From a checkpoint of a small image embedding model.
Training: batches of 256, held-out accuracy 99%.
Rows from block 2, named by matrix and row number. Rows with one number belong to one channel. Each number is 200 + 40 x the weight over its row's rms, rounded and kept within 0 to 999. All counts start at 0. After the name is the row's rms in percent of the matrix's.
# convs0: first 3x3 conv, stride 2 (model.blocks.2.convs.0.weight, 128x64x3x3), inputs 16-31, a 3x3 kernel for each
# convs1: second 3x3 conv (model.blocks.2.convs.1.weight, 128x128x3x3, transposed), outputs 16-31, a 3x3 kernel for each
convs0.14,098,183,185,197,165,157,142,199,141,150,213,207,188,217,212,172,196,180,189,180,167,162,216,248,225,221,255,262,183,142,169,183,141,138,210,131,171,252,182,164,212,191,235,169,204,233,268,268,271,224,266,251,204,276,258,123,241,243,170,304,285,149,226,244,244,258,226,214,225,190,132,176,152,254,258,227,206,208,224,186,167,167,191,252,203,143,267,296,144,206,233,158,153,207,142,189,262,181,196,267,198,249,253,211,289,326,165,246,283,111,212,197,121,252,245,96,214,267,112,114,171,129,176,182,161,181,176,191,266,229,149,215,193,129,151,167,214,219,196,186,165,214,179,187,248
convs1.14,100,107,159,194,94,100,115,95,125,171,214,208,197,224,233,220,229,220,217,159,238,222,162,230,237,184,220,252,182,200,241,193,190,250,215,193,195,203,231,225,238,184,188,258,205,169,207,196,218,204,160,176,183,110,202,204,273,236,191,216,243,213,217,219,210,234,213,206,207,224,214,230,185,281,297,233,102,65,176,156,119,223,170,159,186,193,129,159,208,137,123,157,198,113,191,227,85,134,230,127,183,182,171,206,207,205,220,191,179,143,176,165,169,205,214,212,229,224,146,135,167,145,135,112,152,156,122,144,141,180,223,238,214,202,238,244,204,175,119,207,220,152,199,180,176
convs0.15,099,142,252,241,131,261,360,154,303,336,186,225,233,172,194,195,227,197,196,230,219,160,195,206,172,235,189,175,217,260,266,182,308,311,148,280,305,171,117,167,172,160,155,174,176,181,150,180,224,190,196,226,237,206,222,192,199,143,236,147,161,188,161,170,152,172,243,155,154,231,203,202,226,185,149,154,220,170,143,195,178,169,239,224,142,257,208,172,174,151,205,151,192,249,187,238,294,219,264,306,232,190,173,245,187,175,236,185,209,267,194,137,204,202,215,165,179,204,142,215,235,217,261,301,217,271,290,293,231,211,274,202,161,217,207,178,258,254,194,245,196,212,186,182,265
convs1.15,105,165,260,189,119,219,177,118,169,130,192,210,138,210,226,155,165,176,151,188,141,133,122,119,104,116,144,114,213,231,230,226,312,261,179,188,169,240,207,214,154,201,226,147,220,228,76,64,153,174,227,186,213,228,229,89,151,235,82,194,257,196,288,244,127,102,123,163,172,125,144,130,131,128,147,183,243,236,194,278,272,257,162,126,203,168,136,187,188,189,207,135,167,199,135,139,224,195,193,211,124,207,177,116,253,244,157,210,212,197,216,204,185,230,175,175,197,141,209,250,233,246,298,209,196,269,202,214,276,269,237,275,256,226,256,225,266,254,192,256,262,195,225,220,164
convs0.16,093,202,217,195,213,189,187,231,174,178,65,71,117,149,187,175,240,259,239,195,245,234,187,214,195,127,138,135,176,218,234,193,208,204,213,190,176,173,155,159,144,178,158,177,157,154,219,202,182,214,207,199,196,181,175,255,224,219,191,172,189,175,211,230,231,243,226,179,228,200,189,216,211,224,195,171,211,201,176,178,193,180,164,145,162,198,165,192,231,231,237,166,153,155,146,159,154,166,181,178,151,162,167,147,168,177,191,228,229,192,159,216,173,147,194,201,227,242,256,254,270,248,239,251,211,205,213,151,158,122,199,219,198,225,298,234,189,192,196,154,165,195,147,150,135
convs1.16,093,193,201,220,220,207,203,156,193,166,184,207,216,222,244,235,196,234,268,179,200,198,161,172,194,168,124,136,160,186,236,173,189,251,186,224,217,220,189,154,229,225,175,189,198,229,149,146,177,137,114,143,250,208,128,196,108,218,222,163,256,168,188,230,170,168,204,177,180,200,216,205,197,240,201,224,179,176,218,122,95,83,243,226,212,169,170,167,194,243,248,194,183,200,218,246,220,181,216,199,164,126,172,163,159,200,191,199,231,210,232,231,223,244,230,161,152,145,202,208,175,225,256,239,139,188,147,169,198,199,149,207,236,152,179,177,231,215,201,221,230,213,222,226,211
convs0.17,103,250,226,196,310,262,161,345,332,259,224,207,182,212,211,196,207,217,227,121,142,161,114,152,180,143,155,191,176,195,178,221,234,231,198,236,227,200,237,202,217,201,145,242,199,158,154,121,41,158,170,83,156,169,135,199,225,226,232,242,232,177,228,221,225,235,195,189,254,240,224,229,253,196,182,223,198,171,155,222,190,160,155,155,204,177,192,202,209,196,191,164,135,58,207,185,121,241,247,193,153,179,183,200,200,175,218,228,202,141,220,259,167,192,237,191,202,186,200,165,155,247,203,155,268,237,169,230,216,189,230,205,186,274,210,196,151,119,120,164,137,139,129,139,168
convs1.17,100,215,194,228,232,188,207,232,223,220,214,254,227,233,246,238,230,209,203,189,150,206,184,117,102,234,161,59,189,213,202,221,225,246,170,188,190,191,200,225,208,222,233,235,246,227,154,156,163,168,197,191,241,186,154,272,213,202,305,267,250,209,225,233,137,138,192,186,130,143,231,92,45,253,227,195,203,212,229,184,237,244,261,258,182,279,248,196,223,209,147,223,178,161,151,170,152,157,195,180,149,149,184,176,153,176,271,169,91,192,207,234,187,205,233,181,177,180,211,226,190,183,245,303,168,163,211,206,173,188,204,207,243,266,189,185,156,156,219,200,177,169,188,189,146
convs0.18,103,214,212,252,244,262,273,203,215,216,189,176,206,143,169,163,130,219,195,268,295,251,244,233,193,200,181,139,244,240,250,220,245,248,152,163,180,222,216,209,192,224,165,160,134,156,236,195,238,237,234,242,212,196,203,138,182,149,212,196,198,173,186,213,201,233,248,222,230,240,238,220,219,245,233,230,204,190,165,187,182,176,176,167,147,144,131,148,186,206,214,175,188,226,199,218,228,195,202,209,123,154,113,173,179,190,186,192,190,126,162,132,229,244,207,197,233,242,201,208,226,211,216,214,195,207,208,182,179,161,158,168,167,214,232,174,223,246,255,212,217,216,264,212,221
convs1.18,101,173,209,177,197,193,139,187,152,101,202,178,177,199,206,200,149,191,199,185,172,177,200,209,220,214,204,216,252,208,210,199,197,184,192,172,166,248,180,183,230,188,236,195,208,261,198,196,216,193,201,178,179,177,182,217,217,182,218,207,183,171,198,186,173,151,166,207,234,239,204,226,247,157,57,93,216,197,169,231,195,168,286,246,186,250,201,182,245,234,269,225,234,215,189,176,182,88,59,79,167,228,222,159,224,272,201,264,239,201,188,185,197,177,170,215,239,226,222,210,213,144,170,156,117,160,93,199,217,226,164,213,240,181,213,202,236,240,211,240,250,274,232,215,206
convs0.19,098,192,259,265,190,204,260,183,173,222,242,213,225,223,225,221,251,248,222,244,216,174,289,250,188,215,235,215,199,223,262,200,197,255,205,193,239,210,182,171,213,174,167,189,156,167,205,169,193,178,162,144,179,168,158,162,212,207,139,146,222,87,197,244,187,174,194,221,232,252,214,226,230,240,248,249,262,277,294,265,283,298,214,275,252,187,224,229,162,197,193,143,147,198,128,133,186,123,148,177,158,220,241,181,232,265,164,239,280,253,249,237,216,244,238,224,231,245,163,200,199,113,131,162,91,90,137,231,289,290,201,271,325,161,233,293,145,149,135,212,235,215,226,220,211
convs1.19,094,172,137,205,161,192,180,143,216,197,218,193,171,187,188,184,195,193,216,184,210,217,175,244,228,212,228,212,155,166,257,144,194,303,162,162,259,197,156,179,187,139,168,212,125,132,175,167,240,152,167,205,221,173,162,146,158,213,97,140,243,109,199,228,189,210,242,192,243,225,203,185,174,207,160,201,134,135,196,194,231,233,173,170,259,135,154,258,155,111,212,158,152,163,192,228,148,224,230,170,199,156,260,207,170,248,244,198,155,199,178,155,206,192,165,201,188,182,179,124,126,262,236,136,259,244,199,222,251,273,261,313,277,248,310,313,158,186,189,185,149,153,173,129,109
convs0.20,096,193,184,278,256,241,300,236,269,269,140,169,167,176,209,187,199,188,181,149,151,148,155,157,172,176,166,202,212,192,225,290,237,229,219,237,212,171,176,180,158,219,177,184,211,185,134,132,149,88,108,121,80,91,107,121,118,185,145,170,182,169,136,163,239,177,183,195,200,158,188,149,190,193,225,222,162,192,195,167,194,202,126,175,165,203,213,204,200,202,205,216,223,224,227,229,219,220,227,207,191,208,193,215,211,199,207,189,168,93,151,80,119,156,141,135,154,129,199,249,242,246,269,286,226,246,234,159,175,146,179,174,173,192,192,150,196,180,152,203,156,132,192,172,175
convs1.20,087,231,255,237,215,236,219,189,197,171,165,193,168,184,199,176,179,188,198,121,113,105,108,66,6,96,66,64,106,133,179,194,249,250,207,266,244,222,185,202,189,149,170,167,191,215,104,61,144,146,151,183,180,184,187,201,194,264,190,151,269,208,213,245,132,130,144,149,164,123,135,89,114,239,210,214,162,143,165,162,185,161,285,265,255,251,238,227,243,251,238,144,174,207,133,155,219,126,112,159,138,118,145,170,169,181,204,205,198,171,186,179,168,187,177,161,175,161,187,219,157,214,266,193,188,206,155,155,174,142,157,210,179,166,186,189,198,207,179,203,245,188,193,229,165
convs0.21,098,230,348,260,251,333,248,191,254,194,217,218,195,193,164,152,219,178,152,225,178,202,224,172,202,256,231,274,190,282,250,195,285,273,159,248,214,181,216,248,176,194,212,203,209,222,240,245,242,226,226,212,206,209,192,184,182,174,196,159,117,160,175,183,195,238,282,205,235,297,201,201,214,174,176,249,194,162,216,225,172,191,207,107,160,213,165,187,192,217,226,253,266,258,245,254,245,217,221,215,192,159,202,206,170,211,225,176,216,195,49,115,242,149,189,207,188,217,241,255,185,222,226,173,192,195,158,205,184,168,214,137,157,223,201,235,192,203,270,204,253,348,204,236,292
convs1.21,099,231,211,217,225,198,234,180,147,133,154,187,160,192,213,178,165,188,186,150,112,164,165,138,119,122,87,91,130,118,129,179,286,267,195,297,284,232,210,210,180,130,199,166,147,200,128,99,169,128,175,141,176,178,133,258,207,240,188,141,258,219,219,277,148,152,169,191,180,150,174,153,121,201,162,168,185,144,155,243,281,238,224,238,230,193,154,207,186,177,226,149,116,168,94,109,147,137,133,119,121,141,200,142,189,213,150,128,167,185,194,207,191,216,219,159,177,165,184,181,185,183,253,212,212,249,191,185,201,222,147,194,221,204,220,215,220,211,186,175,188,173,166,194,191
convs0.22,101,230,189,197,230,166,184,186,150,152,213,212,190,190,165,169,132,125,124,151,170,218,160,216,232,191,204,227,320,234,202,275,213,172,207,133,125,275,280,234,249,283,238,241,272,244,206,190,199,225,232,238,254,254,243,198,202,139,215,180,131,180,140,153,268,264,205,258,264,211,292,272,235,219,218,213,263,220,215,256,230,227,223,223,167,238,205,147,202,158,109,196,202,209,217,225,222,221,220,218,172,162,189,219,180,130,209,168,155,209,169,175,217,182,158,209,204,179,207,189,187,223,208,177,198,163,139,175,153,165,167,134,177,189,232,163,132,135,184,182,170,170,209,197,216
convs1.22,093,166,218,255,121,150,189,93,100,155,221,216,248,203,193,245,142,163,181,185,189,203,190,161,207,244,244,247,247,265,264,211,205,213,165,113,89,242,192,184,191,219,263,202,265,301,99,158,211,122,198,231,200,237,205,144,218,226,151,160,170,168,158,168,165,143,122,207,211,192,263,264,214,141,151,185,251,223,208,209,186,193,150,138,181,165,149,200,166,193,250,209,246,210,248,280,216,130,123,168,194,196,226,227,210,224,257,262,197,142,152,177,147,142,173,193,172,172,250,207,210,278,204,187,173,188,135,256,247,208,214,255,233,151,253,241,234,229,257,209,222,260,247,184,230
convs0.23,101,155,186,163,220,176,137,294,243,166,243,202,158,246,189,122,275,255,223,151,212,223,127,156,228,145,217,224,198,198,209,213,169,175,244,234,214,231,224,218,211,224,224,198,183,235,161,130,103,142,155,168,133,157,189,260,200,270,317,225,214,248,280,206,181,138,169,198,208,143,242,220,204,192,205,200,166,156,166,181,146,166,201,220,245,192,172,230,214,136,141,174,156,152,184,150,120,242,216,165,262,224,225,207,176,185,236,189,198,137,234,248,116,173,263,172,176,182,157,136,124,162,130,114,198,146,89,218,226,234,244,259,232,262,287,251,135,161,191,202,177,151,140,140,110
convs1.23,103,159,170,152,186,167,197,226,268,244,241,232,227,218,187,238,224,201,199,151,156,200,163,124,140,238,209,133,176,187,190,167,117,213,149,167,201,214,230,298,221,188,269,257,264,286,156,91,145,182,169,167,210,228,220,241,225,174,271,282,231,182,192,199,192,164,218,205,167,155,242,193,106,247,229,213,178,176,199,166,196,251,246,201,244,182,219,215,199,212,219,283,206,172,193,182,138,147,177,161,191,163,218,176,177,150,265,288,198,226,204,224,183,200,201,216,247,218,213,193,199,203,130,242,132,189,160,200,199,225,205,158,241,211,204,150,226,163,223,234,174,143,248,206,138
convs0.24,099,229,183,198,169,176,248,271,192,219,178,147,167,125,158,175,124,210,217,265,216,242,266,232,211,271,200,203,224,180,140,170,198,172,227,179,176,233,242,229,228,260,229,222,316,206,140,119,157,158,117,169,245,229,207,206,213,168,180,173,206,156,180,231,187,120,181,171,132,191,236,146,195,182,143,142,156,157,156,183,213,256,198,168,170,191,193,220,140,206,280,185,197,179,193,166,155,203,173,199,224,199,182,178,174,193,177,237,257,213,138,153,160,142,193,147,231,240,195,225,238,182,171,223,136,152,201,149,182,240,137,225,251,196,232,254,182,205,231,205,221,242,217,222,236
convs1.24,099,167,180,147,138,171,130,193,182,145,175,208,205,169,183,222,171,165,174,243,201,139,235,164,131,228,193,195,232,214,240,201,196,183,189,117,81,268,222,191,233,163,201,190,202,281,214,173,213,279,203,232,216,198,205,142,181,202,145,238,176,174,212,170,181,160,164,170,185,207,213,220,223,174,190,225,207,215,252,249,209,209,201,141,188,187,157,211,167,194,223,111,146,141,185,257,138,194,180,86,244,172,168,213,204,226,175,258,217,214,198,196,197,172,152,175,142,171,232,238,212,246,251,210,224,167,172,280,240,157,230,233,192,189,173,186,176,127,133,180,84,95,213,125,142